{"arch": "resnet", "model": "self-supervised image encoder", "dataset": "patchworks of several textures", "train_examples": 145000, "image_size": 32, "crop_scale_min": 0.2, "horizontal_flip": true, "translate": 0.06, "color_jitter": 0.6, "method": "simsiam", "norm": "groupnorm", "hidden_act": "celu", "weight_standardization": true, "depths": [2, 5, 5], "kernel_size": 3, "stem": "deep", "avg_pool_shortcut": false, "dropout": 0.1, "widths": [96, 144, 208], "projector_hidden": 1024, "projector_out": 256, "projector_hidden_layers": 1, "init": "lecun_normal", "residual_init": "none", "optimizer": "soap", "beta2": 0.99, "learning_rate": 0.0043, "beta1": 0.95, "shampoo_beta": 0.99, "eps": 1e-08, "precondition_frequency": 10, "max_precond_dim": 1024, "merge_dims": true, "one_sided": false, "adamw_lr_other_params": 0.0023, "max_grad_norm": 3.0, "max_steps": 5600, "batch_size": 128, "epochs": 4.9, "lr_schedule": "poly", "final_lr_fraction": 0.01, "warmup_steps": 560, "weight_decay": 0.0, "adamw_weight_decay_other_params": 0}
Rows from block 4 of a small self-supervised image encoder, named by matrix and row number. Rows with one number belong to one channel. Each number is 128 + 32 x the weight over its row's rms, rounded and kept within 0 to 255. All counts start at 0. Numbers have three digits each.
After each channel's rows are labels from the 100 images, of 14976, where the channel reaches its highest value: "patch colour" is the nearest of a few named colours to the mean colour under the peak. Only what is clearly more common there than usual is listed. The data: patchworks of several textures. In brackets: how many of the 100.
# convs0: first 3x3 conv (model.blocks.4.convs.0.weight, 144x144x3x3, standardized in use, each kernel summed), inputs 0-143
# convs1: second 3x3 conv (model.blocks.4.convs.1.weight, 144x144x3x3, standardized in use, transposed, each kernel summed), outputs 0-143

convs0.118:087139052169118141131154162153193097148144135114146143107079112150126163117115114118150131158141155172169141128162213138189116078117144115120083128096066106130105099109093077121126255138079078093128089090112136087183102147112107127111122134044112152123097142107135165103138148116114147166120114134159091127147100127144101110111094158121137078059117135136181116180078139133139145113098131109091180108174144136141131087079096126090120
convs1.118:143104140115093119133092121141136124142135108134043089119127103130096133125077123142108183080113125101130115129119062135132059060162132119143151145116068165078079077163107105155139178170165121163124159116105132120070105080109126194153128112074056069146119114168130120149151098146084121110137095099155087138107115073159094138141134195085116135030138105157115123154118091119036142115131109134108118089085148144095194159153125135122116
patch colour: brown (41); yellow (28)

convs0.136:109119141083156110145105180079101129160159161149069085100148105088133147146109089110121146112064096125095131134147161137130126127085130168120145152125147115071089115081097063151080093148099156120079142132136111176159118182159109097091119083096143176129161139204151131111154156071136148136146140079118155054146162159115134173145140091106127133183127148097133192108149081128053114151174140187150102115169112177161071099160129192078133
convs1.136:180139109141174091159115098152147140165107124133115112077130169143121146113151238132162080134089157151089149135123146102123089180133131137084183128114119140125087105161150156145115110126108123158121115088145090119105129145120158121123113173149110060134098056120194114234126157154114183148142134139119098093127185122231088114098121092158133059212180136148108114133104157139158102121141113151139152090140103097134156148138182141170146
patch colour: black (42); brown (41)

convs0.65:155123100205087102144094155141086136057096076140079166064134101190154132114121140156151127122129173142141076155089120161159132077143058152127128123121126111170141167139149141197101115117098140169097148142097089107102070144125094117178101166107180095121102095140131094158184092126121123152182108090110142166156059128128109149134140097037112163154110117101148130110069128131180140128174084121137105130162154161066159107167116168143088
convs1.65:064120136130194172164150191120114136120094115185123128125160147114125168169078179138167110122178143195098117092104114160110079132120108107174106053149124131117116134125126110126099103091061114141125139149167114074151205111147135151139098134089074117162227078100162113122138111135077125065127152177121142161152136135133150088096161084113124172148122107119093112121107132079151075099148180162103069172117108089137098167135142103146170
patch colour: black (67)

convs0.135:115112113053111190082218090092107128139054109085131209140062102102120134128096121086132105099068099094119132111124134124121166111085124107183159114174165155142159075145165098161138119138091140085138156125150141102117109108120101102131101106087172154123205128101174126164089111099126144165122133125132129123128143199122137103106114144062113200141134187178133135088125160175123150165102089135107163133186063132123140147117137121090094
convs1.135:138140037058139122078104144119129079160133184097139166128068161121174117148125177107163144121077107068103081141116079197098191140121160142171194084102143164121118155178149125174138097139111158120105175135129093106153110102077135103142098120114149184144135215153115149124136121149142156098177105082070165115075132121119127075129081086157153155192128175129127109120100099145150123148131126147118105124117147086110167160073151154136131
patch colour: pink (35); white (25)

convs0.47:045068111201165098080135172134163144127089105101124111117092153105146105070118120145112114159070117129120172131159157162138129071178119086095130106098091183140166102124104126131143111162054120149173124115159147205212115130119139162119081100113073069132098122166125107125141128114065114129105080128136138091150123101160127127120137131124119118141116082136108210200119108133125191140128070181098125114121118149100118140102099198160135
convs1.47:086098182156128094169137133114106140145090137135124076180117101104121130136120106157122118144051081136118145169155149149120108119105086134146108107120159181186152113104089159069124146053063131109059158081146145118161114100081126121100158121090104098085112086158060103123075144096140143117103173100137184132118152142135135228115076099060184136125165120078097130106125142112142133120095166100069143127152099160179123150077112109078119
patch colour: yellow (26)

convs0.28:160148105166090091150098104105145085108121129127102091103240106108177089128105108167115122142129124174161093191120083155069104127179101125108158147130110136121183122077128140113166173149141134153080111203109142130130094118129146087163124193119148164092179163157124115146166106072129123167155175103119143169087100159151126147157059153101142176137135158165134114097098153162093100120108098078109110172116103102098192172153073162163106
convs1.28:150123117105143092130044143084095147116095120098160104230167142079129112130145098130115175101157113156075099159193107070125168153116133134166150127169096126130181142154163118152179138129101138098137136127145141114078124120122084136060126119132149035128156114109058131118133084078089085183118084122150104157075105132094154112127111076115121164128154093118138146141154134159094044134139165151156128196125113140139183132150112172166169
patch colour: black (51); brown (41)

convs0.99:053122098113121111116115133123135161079150150108103098167137127124100092126104167122129138115114106066133139126148112139124176187117177130167145133111081142200118167108066088125119138137145158064154145136140133149139171154114113112109125097204100135125115058141126142153109077141122184064144118099107166123119092136112089127092193095242183153154118130144115213150166150100116078158146162093136141157163090130112173118180173105130179
convs1.99:123089098144149140172075182086106130081079069134151130098174145120148142103187179138121090054179142135085156112085137096106112150143139087124139141099095154176138135095076095104116142148098146135196103137092095131160125173097147142105116143178121054163144107085155124146116153156108207112141157113084163140115159121107127123092121052226195093137157123124149100119135140080195102092163136157142133105123117123136072143151122167115122
patch colour: blue (32)

convs0.34:170193208146151068103170111154068104160157168130115142126148052138133080122178125129124169207164126115054102194092107079133108158081092131083141047119088157136141119077106126137156176119125120140141131146140146132148137130112150109131169120102059084148125130097153144180139120146126110104073134155154162179136120090134138104096122144083116144143117125110156168111125124137155096149125036155136162067103144173086175126131126123119173
convs1.34:115125168183101107137229116094083130158092081139127196135076162077142140139099123126109054096150078128122119139142205113082137229087134140142129147166102148166099168120109130154147130183132127128091151137128141170088140182092174113137093128120140190101117095083135169157113131094110174105148154110145135129118100131105200089136152128163133158152126118128125104109142131070160180129147199080115128133144142169166134134135071066135130
patch colour: brown (37); black (29)

convs0.87:126112150096122101106130148110081117135172092120143113141119120082147147215112121176146115135148098108039222132169082079182131131135142119112113093102213082112112113144137086170093117113106191127143141143100173114129099164095134113190035165140167117116092113164108123131129154135121096077119185148094136151140186084166105182122146117150134125163140113142161120114106130156119143151143116157161117106191085132129045102118072155123124
convs1.87:160126089094099164139144127104128193147137144147126111125081098134125124065160157086157123175122079156147094155107164124136154110075120157123177115103153103103105134068096088136121032133149148104158161152113104114173109155137116165088105109172156074133111155091113116119154104106046167155056118147102154145225104106190076114131133118150132179100160141172140120134114136100109135140129092179095128139093103067188094190119113098165166
patch colour: pink (41)

convs0.88:133144169092151113116153125116110144124093090134134211119158141092153142112131122113116109185171161081107138121102097117048148150090098146099188119176118146103153114086140124132132146102187123123116158154088158100129085131098101143134161130095155121174157092181111134111086128150171172134195123158129101122133128125126139090173089054113157178171103130147194115087135078117139044103116100108143074080107169195148112134208162078101178
convs1.88:150131099111140183154081140139154076127078136130146138100112149097158080096148137112146161154227086102124140152171161101108133104163190170165140130085091145125122119118123168159112105143091142161106147080106121097122158192135150144074132147132092094116188160085147127110112134138085162127135107146088150150154130141139144043093034106070138133140132127148136165097137174175141143213124128123129158103134152098193047135116080094142176
patch colour: blue (30)

convs0.85:210153127121070123157161130071160144148066151118122173157126133086161095118157163144143078147128089117042140164136044074086131163154130156172164111127142148127137101168145116108151143126132131137143110120111122161118088127125130100189080175109146088114153107065127181074095145142137101120153146082130104157129116088151117156154079163116082147169137087160168074108164109140105086136089138135164126109092094170179103172207107163100171
convs1.85:115146155104075101158104105091146146145075119092120121178049092107137115134150114102112095113150133105094126208165137135133118116111121146110163086078130114135131163145152205152134147085099114108127161184116097130202143159062093083060098122107108184134181137098138132119113163172108130167163113119128151141129127164095135092143122049141163058098147134203136110136152119122165071152172132122142156148116108133155039076129100115173169
patch colour: blue (43)

convs0.61:094104172210142160103172138152058152111200145176115148170102126103144076134132139123142094117135090125066083130154128084146089194117080128152110116189167143177143098138141057071095150180179153141100132142138087102095092134110094165123158136144100131124128138086199121073173104164106119087125115138140126116130105067090084124096164117140098071109126141093137136213107160136109100109086150101130170119122090123142133090065129125126121
convs1.61:158046177090102115150146073115120146104082082128089181095079131171150121112134124106112078110096100098112189157140103134166103119104085129118093121116174098111136110112126123140147165123167130165055104116148145167159180110122113071098120071151146185129074091103098148073120121122146104081129113115108113121207099147135117114182105135190109090109159048127101104179103125129146206110161154093168126109080100122171088116178127136138108
patch colour: pink (31)